{
  "train_examples": 145000,
  "image_size": 64,
  "crop_scale_min": 1,
  "encoder_channel_attention": "se",
  "encoder_widths": [32, 48, 72],
  "decoder_widths": [64, 64, 128, 256],
  "decoder_upsampling": "pixel_shuffle",
  "init": "orthogonal",
  "optimizer": "adamw",
  "learning_rate": 0.0012,
  "beta1": 0.8,
  "beta2": 0.999,
  "batch_size": 256,
  "epochs": 11.8
}
Rows from block 9 of the encoder of a small segmentation model, named by matrix and row number. Rows with one number belong to one channel. Each number is 50 + 10 x the weight over its row's rms, rounded and kept within 0 to 99. All counts start at 0. After the name is the row's rms in percent of the matrix's.
After each channel's rows are labels from the 100 images, of 14848, where the channel reaches its highest value: "top examples" is what is common among them. Only what is clearly more common there than usual is listed. The data: rendered landscapes of hills, water and sky.
# convs0: expand pointwise conv (encoder.blocks.9.convs.0.weight, 288x48x1x1), inputs 0-47
# convs1: depthwise 3x3 conv, stride 2 (encoder.blocks.9.convs.1.weight, 288x1x3x3), a 3x3 kernel
# convs2: project pointwise conv (encoder.blocks.9.convs.2.weight, 72x288x1x1, transposed), outputs 0-71

convs0.98 093:36 36 44 38 48 37 49 60 58 56 70 56 41 43 70 58 60 59 44 51 57 49 52 41 43 40 36 60 60 41 35 66 53 28 36 52 62 57 47 41 40 44 40 44 39 45 53 51
convs1.98 086:57 51 57 50 39 38 43 45 28
convs2.98 086:60 35 56 52 63 37 50 60 40 41 58 51 45 55 50 44 50 53 45 58 52 52 34 37 39 40 55 50 45 58 57 63 42 60 45 73 40 41 18 56 34 51 56 60 41 47 55 43 40 67 51 45 45 58 44 56 40 61 54 64 34 29 47 40 37 61 39 43 41 54 61 54
top examples: water; terraced slopes

convs0.212 097:36 45 50 52 55 31 50 52 53 46 49 50 64 75 43 42 47 65 64 42 55 47 39 26 38 46 36 53 61 51 51 40 50 57 47 55 41 43 65 50 57 42 44 31 52 39 66 42
convs1.212 088:49 42 34 50 37 35 54 38 43
convs2.212 097:34 54 56 32 39 52 52 53 33 73 31 33 47 42 52 54 50 61 55 37 51 47 60 56 53 51 54 50 42 65 44 54 56 42 39 46 42 52 43 45 33 36 57 67 51 36 44 38 51 48 58 68 59 61 55 39 36 58 57 60 54 45 50 43 54 63 41 66 56 47 73 57
top examples: purple alien crags

convs0.209 091:46 57 61 55 42 59 40 34 47 55 60 45 62 56 37 47 35 57 55 60 42 56 65 44 70 44 73 61 35 46 35 63 53 45 48 55 46 49 67 46 41 50 36 45 56 35 42 57
convs1.209 104:49 48 50 48 68 67 52 66 49
convs2.209 095:58 50 40 50 51 36 56 40 51 50 56 49 53 60 63 42 42 59 28 37 64 36 47 40 43 61 44 46 48 51 45 52 48 49 66 50 54 37 42 74 31 46 48 67 61 49 62 53 51 55 59 56 49 46 52 20 60 56 59 43 43 45 47 27 37 64 52 58 36 53 59 41
top examples: red mesas

convs0.43 097:47 32 53 44 60 64 55 57 32 52 38 46 56 59 41 48 65 41 56 37 43 53 39 45 37 65 53 52 59 44 37 56 51 46 36 55 37 53 65 69 55 67 59 66 62 55 44 40
convs1.43 091:59 43 49 38 41 38 40 42 35
convs2.43 078:41 46 61 53 44 46 50 56 59 68 33 72 57 53 59 46 38 51 47 59 55 44 37 50 50 45 28 38 55 44 47 59 47 69 48 39 59 53 54 63 51 47 46 53 54 60 58 38 39 37 56 64 54 49 32 47 56 64 57 50 41 56 51 52 64 68 33 78 41 53 38 51
top examples: water

convs0.258 109:49 42 60 32 25 47 39 54 41 72 56 45 47 44 41 59 45 51 54 52 38 57 55 55 68 57 52 59 22 56 56 55 45 57 38 52 40 53 56 49 37 63 53 42 61 43 46 60
convs1.258 136:50 50 51 52 49 47 49 53 80
convs2.258 102:44 33 49 33 49 33 45 29 48 57 58 47 41 41 34 47 46 54 53 59 44 47 49 38 54 57 56 62 49 58 35 55 44 55 41 52 48 69 50 63 39 52 53 52 82 52 44 56 59 33 49 42 56 61 39 62 56 40 56 73 53 49 57 43 57 48 47 49 69 70 49 46
top examples: red mesas

convs0.121 100:44 41 62 39 42 82 45 60 58 56 57 50 54 35 59 51 42 52 45 59 39 45 57 58 68 49 46 51 56 42 66 52 43 45 31 62 55 67 47 65 60 45 39 49 44 52 37 53
convs1.121 068:52 53 54 45 38 69 52 47 32
convs2.121 097:58 50 30 55 44 39 30 66 56 38 60 49 62 48 54 49 76 51 51 44 37 55 57 50 52 53 41 63 66 58 43 44 64 49 47 57 63 40 44 65 54 52 58 60 61 52 54 64 28 59 43 38 46 42 70 41 44 51 52 64 49 45 46 48 39 41 39 40 56 39 35 40
top examples: red mesas

convs0.213 091:35 54 54 68 61 44 49 78 58 53 52 52 61 51 52 49 40 54 48 31 46 57 45 57 33 37 33 51 57 66 38 49 48 66 56 41 31 53 51 49 47 43 43 47 59 47 64 42
convs1.213 111:52 52 62 51 53 75 48 47 59
convs2.213 083:27 48 51 54 36 51 46 53 44 60 65 57 47 60 25 50 39 39 37 49 49 71 58 55 46 45 65 42 44 40 47 50 41 70 44 46 49 41 66 59 53 50 75 38 45 58 48 44 48 50 44 37 45 66 51 56 49 49 44 56 40 67 56 40 40 48 49 29 58 53 33 55
top examples: purple alien crags

convs0.37 103:55 52 45 63 59 36 26 49 54 50 59 44 52 70 58 59 34 53 47 32 59 53 38 56 47 49 52 53 46 57 61 46 41 39 54 43 36 47 47 39 46 44 58 52 50 78 70 54
convs1.37 081:49 50 50 49 51 49 52 40 78
convs2.37 118:37 63 36 50 49 63 54 49 44 55 63 54 44 58 58 67 53 42 30 32 49 60 60 39 59 29 34 45 54 48 53 34 63 62 55 66 51 29 56 59 48 52 54 31 48 34 62 49 51 53 33 61 51 48 33 52 47 54 55 59 47 51 68 48 30 54 48 57 52 48 45 57
top examples: purple alien crags

convs0.226 089:62 45 50 45 36 51 58 49 57 40 57 51 77 57 41 34 52 56 28 49 56 50 68 46 55 41 41 40 23 52 44 47 58 56 47 60 36 51 45 52 38 51 37 46 44 52 35 49
convs1.226 097:51 51 49 55 68 45 58 71 49
convs2.226 098:34 40 42 43 47 67 51 44 50 56 51 63 46 59 57 39 37 67 51 48 62 40 50 51 23 26 41 34 57 61 46 45 52 57 71 57 47 48 47 64 39 59 50 34 44 60 65 52 56 37 50 56 47 57 32 57 59 62 55 42 41 51 60 35 50 56 55 53 54 52 61 62
top examples: red mesas

convs0.70 117:37 61 46 50 44 47 41 53 76 45 62 37 57 57 59 52 40 33 41 42 40 64 49 48 42 47 50 39 61 50 56 46 42 43 59 53 28 37 48 43 58 58 51 37 57 77 47 50
convs1.70 092:46 55 49 37 67 44 43 66 42
convs2.70 105:47 55 63 66 68 54 42 46 30 30 41 51 55 52 66 48 54 41 41 57 56 52 49 52 46 47 58 53 43 58 60 62 68 61 46 40 40 60 31 56 60 36 48 34 31 46 56 55 67 56 36 52 54 54 60 59 55 59 47 36 60 42 40 63 51 55 55 60 34 43 62 64
top examples: water

convs0.119 091:41 56 41 52 60 57 40 34 53 36 69 61 51 48 40 48 40 34 56 43 43 53 49 47 62 21 37 53 68 51 57 35 49 62 58 44 38 42 56 63 51 51 56 62 42 45 48 40
convs1.119 089:55 60 54 54 70 62 55 63 56
convs2.119 077:60 55 53 45 37 56 46 57 60 22 58 55 56 63 49 29 55 51 50 58 32 53 39 40 61 55 33 58 61 33 45 34 42 58 62 60 68 44 50 56 52 58 44 52 33 58 46 48 46 60 52 37 58 57 54 40 39 55 50 37 63 54 63 49 58 44 45 33 62 54 33 40
top examples: purple alien crags

convs0.214 096:54 48 46 54 56 49 34 58 60 51 68 68 49 44 57 50 54 63 76 48 55 47 58 51 44 55 71 42 55 32 72 60 45 49 62 34 54 50 38 53 50 43 57 60 52 56 55 66
convs1.214 097:53 71 67 50 39 46 46 51 49
convs2.214 099:55 56 57 61 44 52 30 43 41 52 79 56 60 73 65 42 48 53 43 60 41 48 44 60 39 52 49 50 60 59 55 49 53 40 52 30 56 75 38 39 60 39 45 56 56 50 37 71 59 45 44 44 40 50 36 29 50 58 48 61 47 47 56 57 50 38 45 61 52 46 52 49
top examples: red mesas

convs0.171 109:53 54 53 58 51 53 58 60 70 57 24 39 41 65 51 47 31 47 54 58 26 69 39 43 52 53 68 44 52 39 59 45 51 47 53 41 61 45 51 55 33 62 52 49 43 50 44 49
convs1.171 090:45 48 51 41 42 66 40 48 69
convs2.171 109:35 42 61 39 61 35 47 44 47 43 46 51 46 32 49 58 56 40 53 61 63 55 53 48 41 50 59 41 49 74 43 62 46 48 53 41 79 38 55 38 38 40 55 35 40 42 53 69 54 55 63 48 61 58 43 49 45 47 36 56 49 27 46 58 49 38 63 47 42 58 67 49
top examples: water

convs0.44 107:49 47 60 47 51 48 58 65 48 43 32 38 45 69 58 57 51 66 43 37 41 50 18 31 36 62 56 49 58 47 51 41 51 54 58 51 51 44 60 54 52 42 46 57 43 62 34 41
convs1.44 070:50 43 52 50 50 40 53 64 74
convs2.44 106:46 52 60 45 49 28 52 44 37 52 57 39 25 39 58 75 53 45 39 40 44 40 53 67 53 59 59 41 45 54 45 43 51 55 61 37 60 51 53 59 59 48 50 51 32 51 53 70 50 58 49 49 44 52 41 50 49 46 50 33 40 50 45 58 61 32 79 58 43 34 56 53
top examples: water

convs0.280 107:45 58 59 47 41 55 33 63 45 51 55 42 55 53 44 46 29 46 41 50 30 54 39 43 62 70 54 42 49 40 44 45 64 47 29 41 50 37 55 51 26 52 62 56 44 45 37 47
convs1.280 092:50 54 51 48 79 43 50 50 49
convs2.280 107:64 48 49 68 63 42 51 44 46 52 55 47 66 59 55 45 67 39 53 46 55 39 55 38 50 45 66 24 41 51 46 39 51 58 58 50 43 52 35 48 33 44 28 53 28 58 56 49 60 42 56 46 44 59 62 36 43 38 46 44 48 67 50 39 40 64 51 56 61 48 40 68
top examples: water

convs0.252 104:51 57 74 51 46 45 60 61 49 52 58 62 49 50 49 54 48 74 39 68 45 53 41 59 56 46 45 33 31 38 50 46 54 35 33 47 50 54 33 61 50 35 46 51 37 52 41 39
convs1.252 098:53 63 53 43 39 63 40 36 41
convs2.252 088:61 60 46 59 51 46 39 53 55 35 54 55 54 45 53 66 57 50 52 51 39 60 63 62 71 54 51 46 67 41 40 25 43 40 60 63 41 64 28 60 50 63 49 60 50 45 53 50 45 48 51 58 42 49 52 61 52 34 50 29 47 51 44 68 48 31 37 34 61 60 49 48
top examples: purple alien crags

convs0.85 093:52 50 54 64 45 47 56 61 55 45 45 40 40 58 41 51 33 52 55 33 27 65 55 44 44 42 65 42 48 69 60 43 40 39 56 37 48 37 54 66 62 58 46 62 52 58 44 65
convs1.85 084:43 47 47 35 31 40 50 62 47
convs2.85 078:48 52 60 56 44 48 58 41 38 39 56 39 39 41 60 55 52 44 40 60 38 57 64 54 59 62 44 73 54 44 48 43 23 50 36 65 48 38 58 44 47 59 35 46 54 55 43 56 55 33 64 53 41 59 54 54 53 59 33 40 31 61 64 61 58 35 39 42 47 44 47 63
top examples: water

convs0.243 090:55 41 52 55 47 41 22 61 46 45 55 63 46 53 70 57 69 61 43 55 63 49 49 46 44 48 47 62 43 53 44 43 34 54 44 38 53 40 35 46 38 48 28 34 51 37 56 44
convs1.243 101:48 49 47 49 56 51 57 72 67
convs2.243 094:49 53 67 38 29 55 57 60 56 40 47 52 56 54 62 38 47 41 60 34 45 54 56 53 38 38 49 52 34 47 46 77 60 36 56 39 55 52 50 49 58 59 41 37 56 46 35 57 62 59 53 39 62 44 54 25 50 45 53 52 43 53 55 63 72 55 52 69 66 43 44 46
top examples: red mesas

convs0.129 081:45 69 42 49 60 61 42 47 60 45 53 56 49 61 42 42 52 36 43 37 39 54 33 39 57 47 44 52 48 74 43 30 37 64 69 51 58 46 51 51 42 43 38 52 46 42 70 56
convs1.129 095:48 53 51 50 65 50 51 75 56
convs2.129 081:56 67 51 30 37 53 46 65 56 39 46 72 58 47 51 47 56 57 61 60 44 65 34 52 48 48 36 46 53 36 66 55 37 71 41 48 45 48 50 41 58 49 40 41 34 42 51 61 52 59 48 54 58 46 33 47 48 52 32 69 64 63 40 54 63 47 42 46 54 42 39 38
top examples: purple alien crags

convs0.238 105:54 61 28 46 55 43 56 50 39 48 50 75 47 42 50 53 56 50 64 41 43 46 50 37 45 49 58 69 54 51 34 62 54 47 50 73 59 55 47 43 52 50 24 42 56 41 62 42
convs1.238 136:50 52 46 51 59 47 48 64 74
convs2.238 115:59 61 48 57 40 59 45 59 68 45 60 62 64 51 52 58 43 57 44 33 53 47 50 49 53 41 40 64 51 41 70 50 55 41 39 47 35 56 51 35 46 65 68 49 57 62 44 47 54 46 57 64 46 30 43 55 58 45 32 54 59 27 42 54 48 59 53 67 38 72 41 51
top examples: purple alien crags